config.toml
image_size = 64
translate = 0.06
encoder_norm_position = "pre"
encoder_activation = "gelu"
encoder_qk_norm = false
encoder_drop_path = 0.1
encoder_widths = [64, 128, 256]
decoder_layers = 8
decoder_norm = "rmsnorm"
decoder_connector = "mlp"
init = "trunc_normal_002"
beta1 = 0.9
epochs = 5.5
Rows from block 10 of the image encoder, named by matrix and row number. Rows with one number belong to one attention dimension. Each number is 200 + 30 x the weight over its row's rms, rounded and kept within 0 to 999. All counts start at 0. After the name is the row's rms in percent of the matrix's.
# v: attention value (encoder.blocks.10.attn.v.weight, 240x256), inputs 128-191
# proj: attention output (encoder.blocks.10.attn.proj.weight, 256x240, transposed), outputs 128-191
v.153,095,209,217,233,174,205,158,181,243,138,239,228,211,183,210,206,138,172,200,175,246,176,213,179,216,199,231,147,180,159,190,188,212,184,189,217,216,201,197,229,205,218,199,160,175,168,215,193,149,224,209,156,169,232,224,209,214,173,214,165,204,187,221,186,249
proj.153,099,233,144,243,236,216,245,152,187,143,205,171,153,249,187,157,190,293,192,233,108,216,173,204,194,207,213,184,166,240,233,218,148,207,172,164,182,246,220,232,277,215,187,250,194,197,196,180,209,199,194,209,192,229,253,155,168,178,189,182,214,229,172,173,185
v.154,111,227,140,206,190,232,219,159,196,124,224,181,181,178,216,206,194,196,182,209,189,172,205,222,188,194,194,155,151,205,185,211,193,205,190,190,145,208,196,177,261,161,205,200,214,191,182,166,173,188,211,205,156,190,238,178,253,215,191,166,133,210,202,228,189
proj.154,116,150,245,160,209,207,191,242,227,248,178,240,239,178,232,207,225,136,213,178,239,189,245,220,190,210,164,225,208,187,183,189,236,213,249,195,209,165,182,217,117,186,248,149,192,212,239,224,217,227,208,219,197,204,155,269,183,173,211,216,250,235,219,180,167
v.155,087,186,161,183,168,165,199,154,169,172,129,218,190,229,170,209,213,269,208,238,133,216,241,231,209,205,233,205,187,153,247,206,179,186,158,221,215,211,245,219,155,208,157,204,199,222,240,239,186,201,166,226,232,198,163,179,215,197,206,200,230,227,198,215,202
proj.155,072,153,266,155,205,173,173,255,200,210,200,217,233,162,200,224,236,124,170,168,278,174,170,191,166,205,139,217,241,179,170,218,238,199,285,198,226,153,177,179,184,184,235,169,184,193,182,176,149,169,264,203,208,161,168,249,195,202,220,197,149,204,215,231,203
v.156,104,218,214,203,189,215,195,265,225,223,209,205,236,193,204,202,193,222,215,208,228,199,172,213,163,220,181,237,225,188,184,193,190,149,246,229,209,217,172,226,162,192,227,214,140,201,240,172,156,254,198,185,149,214,194,203,220,150,244,174,218,175,216,214,172
proj.156,143,233,129,245,213,224,214,150,189,154,196,174,187,222,190,186,174,252,215,208,108,208,177,177,214,162,266,208,191,234,186,207,192,190,165,188,197,250,242,222,243,238,174,248,227,187,192,183,224,200,143,168,211,210,226,179,165,193,187,200,197,166,203,172,228
v.157,080,210,232,179,163,196,178,259,214,216,234,219,201,204,216,192,168,189,216,188,206,199,162,172,187,218,179,218,219,198,210,206,185,181,235,186,198,192,162,183,169,190,228,160,201,202,172,173,188,189,204,148,193,225,190,197,243,192,210,180,243,212,230,185,192
proj.157,107,249,148,243,198,214,229,149,188,172,197,177,190,235,194,193,175,276,221,225,115,232,183,198,218,169,268,230,180,219,200,201,171,191,137,199,186,248,229,216,251,235,160,245,217,206,204,188,231,225,143,180,197,217,232,148,180,207,180,196,199,175,197,174,223
v.158,072,201,199,202,213,213,208,253,193,241,190,269,235,180,213,191,172,207,218,212,226,232,199,157,185,239,157,283,210,189,198,211,258,153,234,199,190,175,192,222,73,211,189,170,201,185,197,183,196,228,163,228,211,196,204,210,230,160,238,139,244,183,215,144,220
proj.158,053,249,165,267,192,203,217,156,189,184,202,181,170,237,184,176,177,289,204,232,117,206,190,205,207,172,244,217,171,228,211,200,160,172,146,199,177,255,226,206,280,233,167,246,212,194,199,164,205,210,166,195,192,221,254,138,188,196,177,194,191,173,206,182,210
v.159,069,184,203,179,199,185,196,217,149,301,178,178,190,178,202,214,165,186,224,168,168,214,205,195,226,174,132,255,188,257,232,242,191,211,186,202,221,167,214,187,175,177,224,184,188,143,209,225,201,209,190,268,233,154,196,169,231,192,221,244,215,190,175,157,163
proj.159,037,311,234,275,148,208,185,226,221,231,165,222,225,212,196,216,194,216,242,213,219,222,203,240,171,193,206,272,202,165,188,182,219,187,165,193,150,226,213,249,215,247,188,182,270,238,188,199,220,193,154,202,187,208,220,204,240,239,166,232,178,140,232,182,207
v.160,074,188,200,199,153,189,162,185,178,222,206,224,246,252,229,146,198,211,251,220,189,210,197,197,175,229,193,222,182,205,200,265,164,183,260,254,189,173,157,214,179,220,199,206,172,194,234,205,228,226,214,209,190,224,162,216,198,221,227,209,211,216,223,133,227
proj.160,050,223,169,239,162,193,174,180,186,180,201,184,175,184,188,201,219,197,136,150,198,192,183,200,225,172,225,220,226,205,158,189,231,153,186,271,171,206,199,109,205,223,178,213,223,186,194,161,214,189,165,191,216,193,167,203,209,230,211,221,151,131,235,235,256
v.161,125,200,223,160,185,182,232,228,192,250,178,196,219,232,211,172,225,219,186,230,215,201,173,184,151,231,140,278,224,212,185,215,188,215,250,191,200,180,179,202,199,168,235,220,190,223,195,210,225,244,266,225,191,231,197,156,166,229,219,192,215,243,187,189,127
proj.161,145,205,209,211,165,206,157,219,197,252,196,205,213,124,207,241,191,135,209,141,225,210,239,170,233,155,204,206,240,191,158,190,271,187,224,250,202,169,203,158,151,207,201,171,226,203,206,234,222,200,146,160,190,182,125,231,230,226,232,228,186,132,237,216,258
v.162,074,243,177,240,144,230,180,209,250,146,257,181,211,200,215,201,209,232,200,212,214,191,215,187,220,212,221,208,172,172,191,184,204,160,141,237,151,188,195,194,203,185,204,206,200,196,223,218,169,212,205,176,179,193,230,144,289,279,235,210,202,162,202,184,250
proj.162,043,132,143,170,267,209,209,216,225,188,198,201,266,210,212,192,233,150,180,139,155,166,174,212,199,213,216,236,221,215,148,159,242,189,267,220,239,201,185,217,179,213,219,203,176,180,237,164,193,185,163,223,185,205,181,270,187,165,185,199,195,208,240,183,196
v.163,093,134,219,224,210,228,217,177,215,185,163,215,268,235,170,202,221,249,213,230,199,213,235,241,187,177,244,179,198,158,253,207,196,218,161,231,237,237,211,181,222,190,147,205,194,221,240,245,220,217,225,187,165,211,185,185,199,169,193,166,204,179,194,228,194
proj.163,073,176,168,188,187,211,182,192,206,154,258,198,142,157,204,213,198,172,150,171,209,173,166,165,189,192,187,130,196,202,183,189,239,186,237,225,202,188,184,153,222,179,225,224,180,152,160,162,151,145,207,202,221,199,214,213,197,209,231,196,159,212,191,234,200
v.164,092,228,222,211,199,217,267,186,187,254,217,212,191,263,215,195,248,274,198,191,142,199,169,201,199,199,138,274,229,186,200,223,159,199,250,177,176,201,166,185,158,143,215,215,211,224,237,214,187,199,220,209,200,188,220,175,186,256,232,177,217,220,177,182,171
proj.164,111,190,245,175,184,202,153,239,225,256,188,206,262,131,208,247,205,108,212,127,243,204,217,184,207,168,193,238,237,176,141,172,263,194,255,227,217,180,195,197,158,212,217,159,210,208,216,210,220,223,169,174,179,177,130,245,213,216,210,226,185,145,252,208,233
v.165,123,193,190,211,194,207,216,178,226,146,239,191,173,170,185,230,188,189,179,188,235,176,148,201,190,183,187,150,153,237,169,202,219,209,200,147,155,208,181,186,279,211,222,207,219,161,161,170,182,171,210,202,178,180,261,173,210,226,192,220,102,170,183,217,220
proj.165,093,204,197,172,211,213,219,208,214,250,194,224,199,201,231,198,199,186,248,217,213,218,254,233,224,242,178,199,171,191,235,194,181,224,197,186,180,201,199,248,171,179,229,191,216,228,242,265,223,225,170,230,179,225,186,220,214,170,201,211,278,256,182,167,155
v.166,111,224,189,190,178,215,161,193,187,193,170,201,198,202,176,172,157,201,220,196,145,231,267,220,217,179,269,176,207,173,240,184,159,178,167,234,211,229,264,208,173,243,174,195,196,220,241,228,196,245,131,204,211,204,192,207,191,183,192,198,234,191,198,171,230
proj.166,080,157,211,206,221,199,222,193,182,136,196,185,154,243,181,166,218,244,152,224,186,180,145,191,152,219,166,164,178,236,230,222,167,190,192,164,199,205,187,193,249,188,201,216,147,184,161,146,142,161,267,233,201,194,268,177,162,202,192,159,185,235,179,213,171
v.167,144,216,168,195,192,210,185,202,157,217,189,223,197,226,227,190,201,221,250,210,188,216,264,241,210,186,229,213,202,161,230,214,148,168,150,243,235,205,217,219,156,207,178,186,191,222,254,277,205,230,194,195,226,228,166,199,225,202,209,203,264,226,206,190,219
proj.167,086,170,237,206,213,194,178,228,196,156,194,195,200,196,179,198,228,187,132,145,221,193,132,182,149,184,154,203,221,207,179,207,221,191,246,197,216,188,190,181,252,200,204,201,163,183,152,150,128,164,255,202,196,174,224,207,165,209,199,189,149,185,208,226,211
v.168,080,226,253,174,182,222,230,220,249,189,248,208,221,204,196,215,233,214,159,214,223,175,115,186,185,205,149,216,199,256,207,227,196,174,198,234,200,182,154,214,167,164,225,142,177,166,183,186,193,205,209,173,163,173,242,207,227,187,201,179,177,156,175,152,221
proj.168,047,259,177,214,225,206,212,210,209,248,197,178,240,192,207,210,164,225,274,152,154,256,208,209,187,161,212,227,218,187,151,169,200,218,235,211,201,232,206,205,208,216,176,225,219,226,209,242,258,207,152,159,128,223,150,186,203,190,207,237,211,182,182,198,213
v.169,100,186,228,221,180,204,193,215,186,201,207,204,191,176,210,197,187,114,171,184,218,203,163,193,209,186,177,158,186,214,148,161,266,207,232,167,207,146,199,198,233,199,240,195,242,168,166,140,171,181,180,230,165,172,210,233,177,164,212,187,176,154,203,221,244
proj.169,121,246,144,226,207,209,252,143,171,185,206,177,155,264,206,176,189,279,223,278,139,224,217,220,219,222,231,194,145,225,251,215,131,198,129,195,166,241,220,210,242,201,172,245,213,217,210,233,220,218,185,209,194,228,229,141,195,179,189,180,253,230,162,173,184
v.170,067,212,232,184,284,169,237,222,196,124,187,172,228,244,170,189,212,224,208,195,189,184,195,180,146,215,211,138,217,233,233,155,170,224,181,223,204,206,179,219,275,189,126,216,185,175,192,212,219,176,185,213,224,202,208,183,164,218,165,174,215,166,182,234,209
proj.170,031,148,219,174,208,204,183,188,180,188,262,197,162,141,211,224,196,178,238,182,238,185,219,149,218,159,195,136,192,195,170,188,240,208,222,214,220,195,186,117,174,182,223,201,181,170,210,245,189,180,211,143,168,206,190,213,224,202,244,198,201,239,192,255,202
v.171,078,186,188,162,174,213,207,202,185,250,183,209,238,211,198,199,180,148,207,162,194,213,186,165,198,192,218,170,253,217,186,220,234,204,252,132,208,181,275,221,199,218,272,226,189,218,194,182,222,200,185,187,207,178,188,219,188,207,187,207,160,231,227,205,175
proj.171,044,254,259,247,135,193,193,175,180,237,184,226,138,218,161,173,176,230,196,243,224,220,252,236,197,197,201,251,194,214,243,259,165,181,99,231,154,207,197,191,145,211,178,171,197,230,182,249,197,217,241,231,262,169,221,164,198,257,185,211,227,186,202,193,225
v.172,092,158,209,215,187,184,178,200,158,197,198,269,217,238,184,212,212,189,224,196,198,215,224,206,197,244,207,200,214,186,205,180,178,219,213,202,229,202,217,205,151,224,212,217,198,241,245,249,251,207,263,219,220,234,153,211,206,196,187,188,251,257,231,183,180
proj.172,069,240,202,205,133,183,171,172,182,176,221,202,136,186,182,206,164,209,162,184,208,191,213,191,244,180,223,213,186,181,210,171,222,170,163,241,172,202,186,131,198,219,206,218,231,170,180,162,192,185,182,197,237,211,214,177,231,261,206,203,142,161,220,246,229
v.173,074,225,200,120,180,179,205,226,199,269,242,188,189,166,230,175,260,168,220,170,156,183,244,169,214,209,197,260,183,237,211,209,165,186,196,189,147,187,220,178,155,187,227,204,215,175,213,265,210,170,185,195,237,203,228,223,232,253,214,195,239,252,200,178,159
proj.173,056,179,251,176,186,180,162,250,231,236,166,229,286,174,208,217,227,123,200,160,248,197,197,222,187,205,195,241,256,158,165,179,232,202,239,189,241,170,196,232,167,215,220,155,234,226,217,177,194,208,212,187,181,164,161,260,213,216,187,225,168,155,233,221,200
v.174,105,219,202,173,152,220,161,173,200,219,216,213,216,243,215,155,174,239,231,252,196,231,236,215,213,203,210,239,212,205,219,181,132,130,188,300,194,173,180,218,170,202,176,167,206,228,232,257,227,271,210,198,188,236,179,199,210,249,198,203,279,238,189,195,177
proj.174,088,169,208,195,212,206,175,216,190,178,191,181,200,175,193,213,238,161,142,137,225,178,152,180,169,186,176,203,262,210,145,195,240,183,257,231,224,181,195,151,224,201,193,209,185,173,188,139,165,168,225,177,187,174,160,241,184,197,217,207,141,153,230,229,233
v.175,082,182,189,164,153,183,175,234,221,257,172,220,165,179,237,187,193,175,184,157,179,191,199,190,203,184,131,204,192,214,158,179,260,194,246,133,181,148,209,169,142,217,288,197,209,187,171,226,150,215,190,220,230,192,220,231,189,200,204,229,200,163,203,153,199
proj.175,050,262,232,248,179,186,217,180,170,233,183,198,181,251,206,188,203,244,201,260,214,254,217,262,171,204,184,286,188,222,230,250,138,187,161,211,151,222,198,223,191,219,179,221,230,256,199,234,207,228,221,205,208,169,193,158,220,199,167,205,203,192,173,163,205
v.176,074,169,194,210,251,196,181,195,149,181,142,158,213,224,189,191,184,241,193,177,186,179,261,237,188,207,211,175,233,173,208,177,160,183,161,260,193,218,194,217,278,224,142,238,127,171,166,238,221,185,230,194,175,209,190,165,205,207,165,172,176,223,215,239,210
proj.176,041,169,194,152,197,203,171,221,227,187,213,211,192,130,206,240,210,126,212,144,255,171,193,170,206,186,208,163,213,160,162,166,249,220,247,227,214,175,172,132,194,187,250,184,195,164,195,191,188,172,185,197,195,204,155,248,212,200,225,220,157,196,204,235,194
v.177,065,192,266,221,152,206,190,218,163,270,252,236,173,163,224,232,221,221,201,190,113,206,151,184,207,191,119,229,230,208,176,256,163,189,286,126,174,197,194,235,169,173,186,209,186,189,189,189,160,218,189,168,252,173,188,208,231,213,182,225,192,189,172,175,219
proj.177,046,215,213,237,217,218,236,159,169,241,185,179,182,245,183,168,195,229,213,211,176,247,203,206,178,222,192,248,221,245,226,237,149,166,154,229,177,236,220,193,200,204,157,220,188,240,201,255,224,222,190,192,185,190,160,190,207,214,196,214,230,196,221,142,237
v.178,095,253,201,192,196,214,161,201,211,152,226,204,162,163,170,234,181,209,191,199,239,211,199,226,232,226,253,183,162,156,194,162,146,177,152,245,177,206,242,203,226,232,138,176,238,189,210,168,165,218,177,188,205,209,210,190,214,160,190,210,167,171,217,239,261
proj.178,104,187,174,179,240,208,223,191,196,153,201,205,201,279,194,164,219,244,185,227,171,192,146,216,137,208,189,209,159,207,219,212,167,205,208,147,218,208,193,247,236,204,224,228,158,197,189,168,170,191,249,238,219,214,273,158,163,163,170,159,221,270,164,179,153
v.179,136,160,217,196,197,178,228,246,194,234,202,208,216,189,219,195,197,182,196,180,222,193,181,179,169,212,147,255,226,215,178,200,260,214,244,162,163,155,135,188,217,167,249,230,180,176,167,176,183,171,212,230,205,192,209,232,162,170,221,187,162,227,178,192,181
proj.179,149,241,178,209,140,187,194,185,205,247,217,222,210,165,194,230,183,196,250,214,199,222,234,208,251,164,260,236,201,165,190,184,206,184,149,243,184,203,218,188,168,234,187,189,276,204,205,225,242,222,129,179,221,204,170,201,250,239,174,224,189,154,201,214,218
v.180,086,159,251,229,219,190,191,220,207,137,201,223,246,241,235,254,201,211,192,228,257,201,150,176,151,209,204,107,210,227,159,169,191,211,154,187,211,233,226,240,247,210,168,198,176,212,190,240,147,214,211,196,193,218,203,177,193,154,201,170,185,168,161,226,195
proj.180,065,184,142,201,214,222,227,165,176,208,235,161,152,162,209,204,171,219,213,137,155,236,214,154,221,175,202,184,203,219,181,201,208,191,223,261,220,211,198,143,196,180,197,218,159,165,206,259,229,188,170,151,147,213,155,174,177,210,235,202,251,210,177,196,222
v.181,120,234,150,195,180,211,190,204,226,193,182,200,199,196,197,218,211,253,223,234,178,223,259,228,221,197,249,210,185,160,254,199,125,166,144,250,187,237,222,203,181,207,182,182,209,230,252,267,171,247,199,156,204,207,188,175,233,210,211,208,266,212,218,193,212
proj.181,085,135,224,184,239,200,187,228,212,169,183,198,224,197,192,182,239,169,148,154,228,161,142,173,144,192,164,194,236,219,165,206,240,191,275,188,230,167,189,198,215,197,220,177,145,171,190,143,147,154,260,202,185,172,207,239,152,182,208,199,171,206,219,206,201
v.182,103,215,187,202,224,198,192,223,211,256,234,196,135,161,195,205,187,167,191,174,168,192,198,177,201,173,193,219,197,220,187,226,250,206,234,116,220,188,218,195,175,206,251,178,240,184,166,192,218,184,181,227,224,185,225,227,206,232,188,238,165,209,223,198,188
proj.182,081,206,246,196,223,199,222,207,176,229,161,215,239,255,213,195,224,218,226,262,215,216,234,246,181,233,185,239,186,224,235,245,149,220,172,178,173,205,196,265,191,181,175,186,180,249,206,245,200,251,250,206,193,185,188,174,194,184,188,182,248,225,187,160,186
v.183,099,187,148,213,204,217,207,162,181,205,170,207,160,207,196,199,186,160,190,179,198,214,263,207,210,169,231,207,170,191,227,191,234,237,174,185,199,198,238,198,216,250,219,238,221,193,178,189,231,166,149,203,249,188,204,230,135,211,157,192,175,211,208,211,193
proj.183,143,170,258,167,175,161,187,231,205,224,224,237,200,183,196,215,226,170,190,222,283,172,218,216,189,241,149,168,198,163,231,205,194,206,211,213,205,155,162,175,166,165,221,159,191,213,190,207,164,187,253,228,207,191,194,196,255,238,205,190,186,227,191,243,172
v.184,132,192,175,184,163,232,163,188,203,176,180,198,200,230,207,179,191,225,239,222,198,179,255,227,201,220,283,212,186,190,283,207,157,191,138,283,204,223,214,196,205,210,159,231,219,208,249,268,202,231,212,171,182,214,159,175,215,201,215,190,226,189,180,217,199
proj.184,122,188,196,198,183,202,168,232,237,157,214,210,199,187,168,190,209,199,142,161,217,171,135,179,160,186,184,187,194,182,170,180,253,182,231,179,214,193,171,187,240,219,240,185,186,158,167,91,154,151,227,219,221,203,255,210,195,229,179,204,127,193,208,237,190
v.185,088,207,222,179,210,200,174,203,182,255,185,237,181,217,213,170,213,115,213,149,189,178,182,195,206,177,162,165,262,239,205,231,221,232,270,124,196,191,193,200,177,214,218,229,212,227,178,196,236,165,176,255,209,183,158,230,151,200,205,177,186,229,203,191,132
proj.185,055,255,264,237,127,160,210,166,156,209,193,200,132,183,189,182,152,206,194,247,244,234,253,206,215,233,211,220,186,200,251,219,181,197,139,249,172,189,212,164,133,207,168,187,226,215,210,263,214,208,216,207,221,179,177,201,228,231,199,199,191,167,207,185,230
v.186,076,206,163,191,174,230,232,178,193,184,254,238,168,180,160,211,246,169,222,241,209,190,208,168,208,157,209,223,216,151,242,242,216,181,164,167,186,154,155,233,237,199,217,206,222,199,186,200,201,158,156,227,167,198,243,217,206,240,209,218,192,197,171,208,218
proj.186,075,218,242,205,182,187,189,251,240,218,164,235,280,210,189,213,210,179,224,205,212,199,180,248,183,222,193,269,195,148,194,191,219,210,213,166,195,202,183,256,190,226,218,161,237,207,200,179,192,208,192,226,216,189,248,218,203,200,131,208,183,191,202,206,156
v.187,147,209,200,217,200,195,155,174,230,138,231,190,209,145,206,232,201,184,169,149,196,186,219,198,239,174,258,93,175,167,164,173,228,203,176,201,206,201,217,192,246,240,145,182,212,184,173,172,184,194,173,185,174,198,201,196,224,166,174,204,160,167,218,228,261
proj.187,198,193,159,201,251,205,240,164,188,153,208,183,138,264,208,149,194,260,176,249,174,193,194,209,182,257,186,151,160,225,258,215,130,204,168,173,185,227,203,215,247,177,200,246,171,196,204,192,183,190,236,237,210,225,239,179,175,150,202,175,238,279,162,172,156
v.188,099,147,185,178,175,166,209,220,174,201,169,250,209,273,210,169,209,231,221,210,193,192,239,213,211,230,266,166,215,187,223,184,164,220,175,224,251,213,227,211,191,221,184,179,221,205,211,254,200,219,187,195,205,223,183,209,173,226,179,174,229,225,173,205,185
proj.188,087,179,211,194,198,196,185,215,192,166,237,190,159,166,176,214,202,180,145,185,237,186,180,158,174,210,161,131,206,209,209,202,216,181,224,223,198,170,182,156,231,167,218,215,174,177,159,173,133,149,259,201,208,185,206,203,219,219,229,187,155,199,184,241,203
v.189,080,218,222,169,164,205,188,259,192,268,230,208,184,149,196,189,221,179,170,191,215,172,134,216,199,181,134,246,179,210,197,232,210,197,258,193,173,188,177,181,209,190,257,183,205,182,176,185,206,212,215,233,202,152,208,216,251,164,279,232,214,194,177,154,188
proj.189,043,245,188,229,187,180,213,167,191,231,179,171,228,231,191,190,184,251,235,194,168,270,196,224,176,195,256,279,210,190,156,225,174,203,176,231,200,242,215,210,197,231,158,230,206,216,219,230,247,225,191,177,192,186,163,175,196,203,187,220,206,166,206,163,242
v.190,092,182,181,180,181,219,170,208,187,144,157,222,216,221,219,186,231,213,186,164,217,196,253,218,220,194,207,234,184,228,243,212,168,200,234,226,208,214,184,175,243,220,175,226,169,197,206,220,250,200,249,180,164,227,168,182,190,201,226,176,203,205,156,212,166
proj.190,081,228,193,197,110,182,164,196,212,181,235,223,141,175,177,191,164,197,183,175,223,199,205,190,228,169,230,220,179,154,200,155,233,187,172,229,186,195,183,152,169,240,224,178,251,172,187,150,175,165,155,216,262,229,257,206,226,253,166,214,162,162,217,245,201
v.191,059,241,223,199,122,232,172,162,209,176,179,198,125,173,268,257,197,225,235,195,190,227,222,196,237,237,280,210,219,231,168,251,199,193,216,234,201,207,179,217,212,230,180,223,190,221,223,209,183,191,177,215,225,207,206,173,259,258,183,180,169,230,215,191,135
proj.191,021,155,169,175,218,210,206,191,194,134,166,209,247,255,201,166,249,176,135,232,218,180,160,195,185,238,225,218,207,243,174,194,217,196,158,171,232,193,178,236,198,227,205,169,210,186,200,176,155,225,216,201,248,171,227,260,185,179,184,200,178,202,241,204,209
v.192,103,186,175,195,243,207,220,188,173,156,201,208,219,163,213,257,208,224,182,197,170,154,165,201,218,212,222,101,179,213,200,218,207,228,191,178,214,199,212,203,238,221,193,178,188,175,192,196,185,184,199,164,168,172,201,144,231,179,209,173,165,184,205,216,221
proj.192,084,180,181,231,255,189,246,199,177,202,195,144,215,174,234,178,159,220,182,195,148,230,203,177,233,225,181,257,209,180,221,202,142,180,215,243,196,204,198,174,218,133,180,196,187,171,180,225,216,179,242,212,233,223,226,176,188,206,194,172,193,218,138,187,206
v.193,089,213,184,188,274,251,175,212,224,258,306,168,199,144,187,257,157,181,161,178,237,170,193,200,168,188,179,167,191,209,191,163,209,193,221,188,219,207,209,175,254,233,185,221,189,156,188,175,195,194,152,195,152,235,199,167,294,216,264,216,153,163,249,209,241
proj.193,076,196,216,267,189,173,193,195,198,156,201,224,187,230,184,174,189,200,145,246,219,198,190,237,204,248,143,185,185,234,258,215,215,228,180,184,211,215,185,183,199,212,200,138,205,193,182,175,159,179,226,247,232,211,263,198,220,192,177,173,227,193,152,228,180
v.194,079,195,169,198,197,189,220,183,227,138,187,202,208,195,205,212,203,183,154,170,241,166,192,208,226,236,231,162,190,223,224,170,269,233,198,161,204,192,229,186,272,222,191,186,186,212,209,148,191,191,180,255,157,234,211,181,185,207,215,192,136,148,185,247,185
proj.194,062,243,159,220,244,183,216,176,170,180,198,215,138,205,190,161,143,227,225,239,110,205,209,171,261,180,161,218,175,182,204,159,125,198,185,130,189,244,220,191,176,210,227,248,222,200,186,237,199,184,203,209,227,236,220,202,216,239,181,210,223,216,186,175,177
v.195,089,166,221,196,201,221,201,229,213,226,250,211,189,154,169,247,205,171,176,161,185,212,226,173,217,194,236,156,191,224,184,191,224,182,193,206,134,215,171,211,272,189,207,203,242,189,193,157,213,234,191,203,136,172,176,186,261,203,217,227,150,163,225,212,190
proj.195,069,196,181,245,227,165,201,186,231,136,185,190,203,230,184,153,203,205,129,253,198,187,126,199,178,266,165,190,222,220,223,216,215,206,192,192,244,195,186,177,246,178,191,174,193,177,164,157,156,175,208,239,229,202,244,202,174,231,182,171,212,211,184,205,186
v.196,076,133,243,159,212,252,235,216,189,269,169,205,182,203,197,232,212,186,190,192,171,199,240,253,186,196,270,229,245,201,205,195,228,174,200,247,212,167,183,195,204,164,197,176,204,191,177,208,228,266,173,216,187,205,152,203,200,176,207,196,203,244,248,207,190
proj.196,076,204,243,182,194,182,200,204,187,228,187,199,224,227,212,222,224,177,239,195,267,239,175,175,144,186,190,170,256,215,214,215,234,217,216,196,229,154,183,197,184,179,243,204,210,206,224,187,131,109,178,171,195,184,201,212,209,218,145,174,161,175,168,222,193
v.197,103,218,209,201,142,228,184,210,224,259,202,210,186,229,226,163,188,177,222,182,224,212,226,202,194,181,178,234,215,209,228,190,187,171,181,237,185,225,205,248,179,194,185,187,211,214,213,249,140,207,188,188,239,239,201,185,171,219,178,212,217,192,218,151,202
proj.197,072,195,251,160,158,217,145,210,196,218,191,245,180,229,143,216,230,176,209,195,237,195,208,242,165,158,223,141,173,167,208,197,185,229,196,204,196,189,187,238,200,278,213,213,192,217,242,195,192,222,196,185,162,170,168,249,160,178,191,235,203,191,244,202,202
v.198,082,239,174,192,182,242,176,227,187,259,213,183,156,175,177,199,186,183,232,176,178,262,228,214,215,199,187,194,270,222,236,222,167,149,171,235,154,248,227,186,131,185,193,213,208,200,259,235,187,217,192,172,235,236,209,219,207,240,220,224,212,241,196,175,232
proj.198,045,160,274,149,153,208,147,207,229,202,192,214,265,195,185,243,244,178,198,175,263,153,193,247,133,195,235,226,219,194,155,251,235,214,205,241,219,161,165,219,210,214,162,157,172,186,200,162,186,220,182,170,197,167,189,232,151,181,216,211,206,166,231,244,217
v.199,101,132,221,163,243,189,179,226,234,239,257,134,210,159,192,196,171,198,162,189,197,189,178,195,139,221,200,224,233,197,173,173,251,142,245,214,224,184,182,161,223,193,191,240,160,165,176,201,207,264,227,185,131,168,152,215,228,236,262,235,183,224,206,211,218
proj.199,098,210,236,209,187,210,201,224,190,212,200,211,218,241,188,206,210,176,194,221,271,218,212,189,197,193,205,156,230,217,255,215,246,215,160,211,217,196,199,203,192,209,232,106,255,197,204,184,154,135,190,217,223,191,230,230,256,188,136,168,183,169,140,236,189
v.200,108,201,217,235,161,214,161,170,212,199,248,192,222,166,204,267,214,152,178,218,223,153,215,195,224,211,207,142,176,223,202,186,229,191,185,153,148,164,226,234,286,210,204,198,220,215,209,175,210,213,187,201,155,201,198,181,246,215,214,216,150,198,229,210,238
proj.200,108,195,170,213,252,128,203,197,182,156,188,193,168,223,177,130,159,214,175,259,126,201,144,190,241,243,180,231,197,178,245,204,147,233,222,147,235,217,191,181,199,197,228,200,175,197,203,171,198,162,223,212,225,195,255,205,156,229,138,195,251,230,182,180,157
v.201,099,172,211,203,229,235,230,254,213,236,184,194,227,214,198,188,205,249,250,220,208,220,220,208,208,176,211,219,226,186,175,201,195,173,163,247,181,191,187,182,165,180,184,241,192,212,197,211,249,253,216,217,191,184,145,184,203,197,230,228,269,227,182,183,176
proj.201,056,184,260,184,165,210,184,225,209,223,186,201,272,208,211,249,235,136,212,148,274,209,216,190,160,200,243,187,244,195,199,208,260,213,188,234,230,161,184,217,215,212,216,149,218,205,213,176,162,128,184,181,200,161,184,221,218,207,169,156,168,153,182,244,212
v.202,090,147,233,175,208,171,194,226,181,228,106,254,223,249,194,203,188,182,185,154,187,189,190,166,178,166,202,239,211,204,175,221,217,202,276,175,263,218,190,202,219,175,184,208,159,228,193,221,166,229,234,215,178,213,205,173,109,179,173,190,235,212,193,180,203
proj.202,069,218,253,193,181,246,174,152,158,254,206,237,188,223,184,231,227,182,206,179,283,227,284,211,192,98,192,153,205,238,193,178,201,187,181,212,168,215,188,217,141,247,224,195,249,230,215,253,204,200,210,231,219,202,154,212,267,216,203,223,185,180,172,173,199
v.203,083,197,167,185,206,193,172,187,238,140,161,179,218,196,201,226,173,180,176,181,212,132,156,206,233,251,214,181,188,201,191,223,218,269,234,123,183,203,214,228,258,227,198,162,235,219,202,189,187,186,227,213,185,185,229,201,202,188,142,190,160,188,230,212,217
proj.203,066,225,136,220,259,184,226,187,172,176,214,196,109,194,182,149,162,224,167,235,126,213,190,192,261,221,144,211,161,203,245,179,136,188,219,167,168,234,213,174,191,176,218,249,187,210,190,218,221,214,217,237,204,224,210,173,197,206,203,215,237,242,177,155,181
v.204,121,159,207,209,175,141,212,173,191,134,160,220,184,214,215,196,199,203,181,192,221,165,188,213,200,213,258,239,187,128,214,207,220,237,186,203,216,154,165,188,235,182,173,155,158,229,188,171,206,189,213,218,236,225,254,224,154,159,138,202,186,215,198,258,159
proj.204,169,220,159,175,227,212,217,220,175,234,197,185,167,178,191,201,170,193,263,179,119,235,172,138,232,177,219,203,206,193,168,181,169,186,232,149,197,204,251,211,184,196,233,287,201,205,190,223,219,189,166,172,197,191,185,194,185,245,214,216,179,207,215,158,206